{
  "train_examples": 203450,
  "crop_scale_min": 0.3,
  "horizontal_flip": true,
  "kernel_size": 3,
  "expansion": 3,
  "nesterov": false,
  "epochs": 7.4,
  "lr_schedule": "cosine",
  "final_lr_fraction": 0.05,
  "warmup_steps": 290,
  "weight_decay": 0.0
}
Rows from block 5, named by matrix and row number. Each number is 128 + 24 x the weight over its row's rms, rounded and kept within 0 to 255. All counts start at 0. Numbers have three digits each. After the name is the row's rms in percent of the matrix's.
# convs2: project pointwise conv (model.blocks.5.convs.2.weight, 64x192x1x1), inputs 0-63
convs2.0 104:128188131099099153151140159159123036129116120122149194138136158128102101155098099088129171147125116123135123166147096186120152121141183111179118140163128109145153111127135111140137133134115130
convs2.1 098:126157093091149115088093144121135154130131148124098137154092100118146086118113117132148130124131130114108137158104065100094093102149119163121123094062114131131115133142088129160109110131164122
convs2.2 102:105153094105131153113179147096130124088165153100142131166128148145138168157158108143071156108147123151164123127106151129127170113127140125121139148075135109130129095113157116138153139111164108
convs2.3 103:157081103133135109117072114149128103119119128136146127124119122107123123108111101157125101168127123134119102131149145141077119147111179119147102112153137155103111154103145124103166114163083118
convs2.4 096:121156144121124117115143159105159131098124123149135175081087172134132138143125160105113118133132128134146126107129132096132175132125068125121069114171133151104101112144088115154133107133133158
convs2.5 103:121055115172115103141133138143128136153147144093123107104126147100117133136153145105117121182134098151112097135133121102135123154127087101120096142067105151096109128116158121137108154135155122
convs2.6 096:137140132089154108125144118155129125117129175140144162094113142093110131108125101102126162146111143136093068106120120119131100125125164083161142148135132080079162149162089100128112132123103097
convs2.7 100:133106109109124118119086158155154133127163120170130137132120139138116104128120140140118135107104154107104150158137120124107130124130080079122146103114099126075152150136110103082087115121125118
convs2.8 097:106133106165064155123133170152142112141149123089101120135089079101146135147097116122126101150139133111159167120099141139096139144134159138151090165098137155133104091122125105147138149143141169
convs2.9 097:162101110091105154142141102154108118160085137131122138140126098104153155077121117140104132106180132121169144127119126095079143107112116177141146161078153115134139149138114122129146091138116121
convs2.10 092:069112115100138132100070100143098162160090129131118105115142144151114121157103147143107121137125106115085075124130131132169099138128124163110139142157126166116153123131130121173108127108112107
convs2.11 097:186163151118108144108118124141144137131112152146117151135147136118140149162087118125151112147129136149096123129186079129102121134125131099146126116115093147130140137103080140125144164132107175
convs2.12 106:132196177158112104159165112153120136104115112098153100166156122106105143124142153106091161148113122172120109151118102181123075109157087086162145110092096135121094150138153133101120135152098115
convs2.13 095:101112104106132114134129125146121095130173115148144143092118111129160120151126140128115127087113140144122125131151110120139113134117154151121157213177176149119133133111114155133162125135151160
convs2.14 095:149113103153145139102106138127118123142103149125147192088128120161110127158100127154095094142090113126129141140126118125162121139140071078150085119126103143140122114124151119121105120070156119
convs2.15 102:144113101144108142163080112092135087084137138132126128107101104130096139129090120159093094117142145141121153135114114160116163171131107118118130132147102167156115121131162088122129135146132094
convs2.16 100:152121122119132189153129073116116099108079161130166129099097136149101140122135133113136139133130099144147125151119123136142140141147109099154124129152095122102141139124083111107154094153125185
convs2.17 099:079132097118142137175178096149134093133111085129123100129115146132093126145158136145135159113137107132095147164109122146125152129147142128124133101174089150133107150131145093131144111125137115
convs2.18 102:131107130151095125084111136108106158134130151167111142098132126143143153125119119094105078183144116132088108092131138114120148131169127127196150135131146093129145122112124138150151110148136135
convs2.19 105:192100106157097158128132096131117122136105134151160118147104124091125200126158111145129166132101162164107159116100128129116126158118113142158141113128134130133084162115122104160160116098082132
convs2.20 101:115140108142142173134173129175125142125155141172117152122090148149113111177137095139199096116141108119105144100146095163137154089120150117146126116076139094106110126139128138090126135138113100
convs2.21 101:137151153147114149136112120159140144132117157107148102096133154128118143124138090130142133119095127178087079118127193094119093131109222189178108113105109085140114102128116118118113149142126107
convs2.22 102:095161164185121140105114109139105128151129148143130163105119091118139144110092067151116083128130103117149184128135179166099156113127150174134126158099171121134086119132109124087169114144129119
convs2.23 102:106106141141154119105128122136111112104148094172131169130141113136127113114167096136150119147125159115125119166103138127122167117117164090127100107100149085160108166119104136113125137135153138
convs2.24 097:121074112169120146119173120101094148105126096129124072138145130145117130163116132086146114101092144152141122131101144134155087156132125148109125094127103095146129156112122157080154136133138093
convs2.25 102:137164106137145158128143132163156146135058125090142176111107135145130146145125177136144124133105114139125155169145106109130106125147146143121099156115164141137090123156104143140162123150143157
convs2.26 095:181120130153112107136129130141125129086173175144140143119105097110151124134110167106136089154092108147121107147109108108104156173088121135099126150092132103142150126127150078115102143107141181
convs2.27 106:140138100099141139113114141143151105095118149090091101117119116112160104111111114094120116150097126082137102156160120117124135112110130164122121160096146183100110128169102110176058128131114092
convs2.28 096:122167119165175135116113122136063106125115135151156165100108135151153140166126118160135155113083151132133108168127151135177102133134154123134111127101153117171089149104127162119102178137096148
convs2.29 102:113141140131132102113101144152126147132144137127126130077089101126159121161137083116073127103098125165121117141134166091141144162094115147123092151200124125130167133154171134151118155110104078
convs2.30 097:142118130126089134120184111099108159140129164133115171145125142142112149120122152111100108106181102128118110128133144107146112118134140115125174124069068180137154128122117136129100129128117096
convs2.31 096:109130107131158161141135126124086101112139141133122148158149100144120160158170116099136135114127123110103097131143113136150173153132172125120120149058167165155098129129118127138103138111110106
convs2.32 101:129216151144147134147130125168124155129118135115096112123137152115123127123160127106124149113142087144165147106145137084145159125108049095138121096130087134096093126095132125141098126096094099
convs2.33 096:142118108173123091086129105107137149149147141118092125073111127155172130086144143178084092109109137129137137132109146101128119140091161179140115161155100110128071130152131126135163151093128167
convs2.34 103:123118137114124116132168138116174133135107083135100117137116129123085143081150068138092112112119109099097110135096128094143167094108160094157124104136130117172104119177125119123091140094100123
convs2.35 099:142147090101148168132115150173145110097063084138170133115115131118156140131157104158147140124125116124127113083106113169112151119124105160120123155179187144144172131126148106098133152121143136
convs2.36 103:150126106131149144149203108137141140105119084135128145120139120111135120132129157117147141129145079112124075136131118135132145126127145135109142132133143163174144124134140146115121125151106129
convs2.37 100:149120101107120121099153137110107133124172151121123150108131102106120116131144150155108123119094117119126119138105094103116102122112163129154139184131077122125119120115137147147156131099164140
convs2.38 102:105106073121176111157145128145186129097133093124117091128157119133117105111130115092138139090128128127126063168097123156121138110138081112106124128167126122146099112171138112101102142154148100
convs2.39 108:161146127131152143105122088128123115146120164152105139105154119135130145085165134127145109130203159092143075135153141080093103119132096115130132105164106060127126119078101096125136125149149131
convs2.40 096:141163102107124142160131125160113109139122101145143144094130114130121120076109055091110071140149129129122139137130112144109136126137132105106104164178096107111108131148082105099157132161171100
convs2.41 102:123125136146105133119168128118102143115175102091132164135123145177053137174134126092068139147144175146122089141117127138152132167109124125119155149094131133138162126116150145156092142119125165
convs2.42 101:107095122133074140088154180087127120116122073118138166107137145150094111118106081122109096163136145112157144123117094121150133129123125148140107104119098120130141104122140149139153142132111190
convs2.43 095:100127132140084115106162143106138128127153126143107123197132108134083159172151130117152153109089105134130105122112149116125164112130133128132162130125110110114136117161168133147125123103084067
convs2.44 099:135118142117159127154143100140103157156112141152115139175121127130132147135118150133126103082152149138082076116118089134122148155138117137145151139072074115134133141150147128125156120115103120
convs2.45 103:086140142148144107100153169105156154116141128103135141115117104148143099116123130110107106141118136108155135187101174152103120144127077169127152110110135122085087101160136143142113118128111096
convs2.46 103:128133110131148145125135147129139084097119109091148105108153155170096137123130105159129123125102133157167104153101138105121155139080176111148169109132156163143168070122156128121144125145134133
convs2.47 103:111187117090143159106081125153116166123091161131115140109141122111144136115122145158124096116166096107165110059132110184141143106130128131116146132105158166126139153106118138128156128184148135
convs2.48 094:109097126158145087108156122138106128077127084162138113175192127137107124113131175107147123087118133096134071138130103167136189123137110143081117088141174128116114131102118141155120145110110124
convs2.49 098:110193139110166151128110135150095121119108105128144129110160172120180101125100126125101119160127142148093097157168138128123117118135158144147128116123135131162114159114165127153131164175122142
convs2.50 105:113138146087081163114068154140138107148139076127134145066120152114119114126144129150128133134159122177124140135147105092142112175127088091156131153090127102133138123132123111153166149130145165
convs2.51 099:131157122084170116152098127196143133117107126184108130122117136150168106121135082139137134050156128150125089165131154141110142137121155148098122135159165087129076106116155143119116130153131135
convs2.52 102:123161100166151159103131128128118127117117142108134141147113125132131134181113122116150150172129086171117094138153123121186139140119156087141132094118085082136150138130101121146142122114109136
convs2.53 091:088129120163108121119107120115104171135091111129158091136185127154113097154092114112132137160120109153154138105114125147140083140164164165144114168108146159116157111166142113134103108128144086
convs2.54 106:122121109156127132112105131104087113079107139124151125140144079093133127124117123116095122212120130157137181137116132152147137127142150134095121118119122133139114119103112121134159102093102108
convs2.55 099:114172142143117139124184086124119118161156161105106122110102113117131138135093134113130104108113117113107137089124134111153107122120120185107151165079159129153159147120108119157113138136134134
convs2.56 100:058127134114128123075139130119154120150102090123160131155076166108098137133118116123092146142130138129137106089121074160147153177132107109115141124191136151131134139121110157140177158137106114
convs2.57 101:151115114132140139109117123132126126137122142112110139151137176118135124150122105096154152200157133107097169163138127153121105150146164075121192119130114132112133125167108120110158143129104137
convs2.58 095:116143098120126119122139199136118137085139099125086168061113102136105141124095141160112105095086160135171143147116146149111099095113175141156130156200134143126088154166129124139130130151142159
convs2.59 104:142124082183103114139156149140115098145131123100106118115150093105144145161129128083135155134103113145144196101118138127128156120128143147106112142147119150138142140110145146145101160166124145
convs2.60 097:155093112163075130084133118080148134119117144138140103123115117113134144121112117094128132153147154134106169132160158125112164152137157139136118131152099138124117136137130118145161144113123169
convs2.61 095:084121107116150134089113179104143131140157130122127189115163125123128108127108172151105116115147179095153117147135069150164082136135110106133151162110117111131159139170102145098151126145154181
convs2.62 108:091132129125134161123131115096097103146118139134132123120107142154118118119125140139093106147164104131130126137102150180133116129144140155183127130115116108139166102124130143126146122125141089
convs2.63 098:156094125165108146135091111077130101101110176104160111128104116124125160115142075120144120122173138147130060129150114156104136149141156102171123123089073128167179109126130138139142154116123145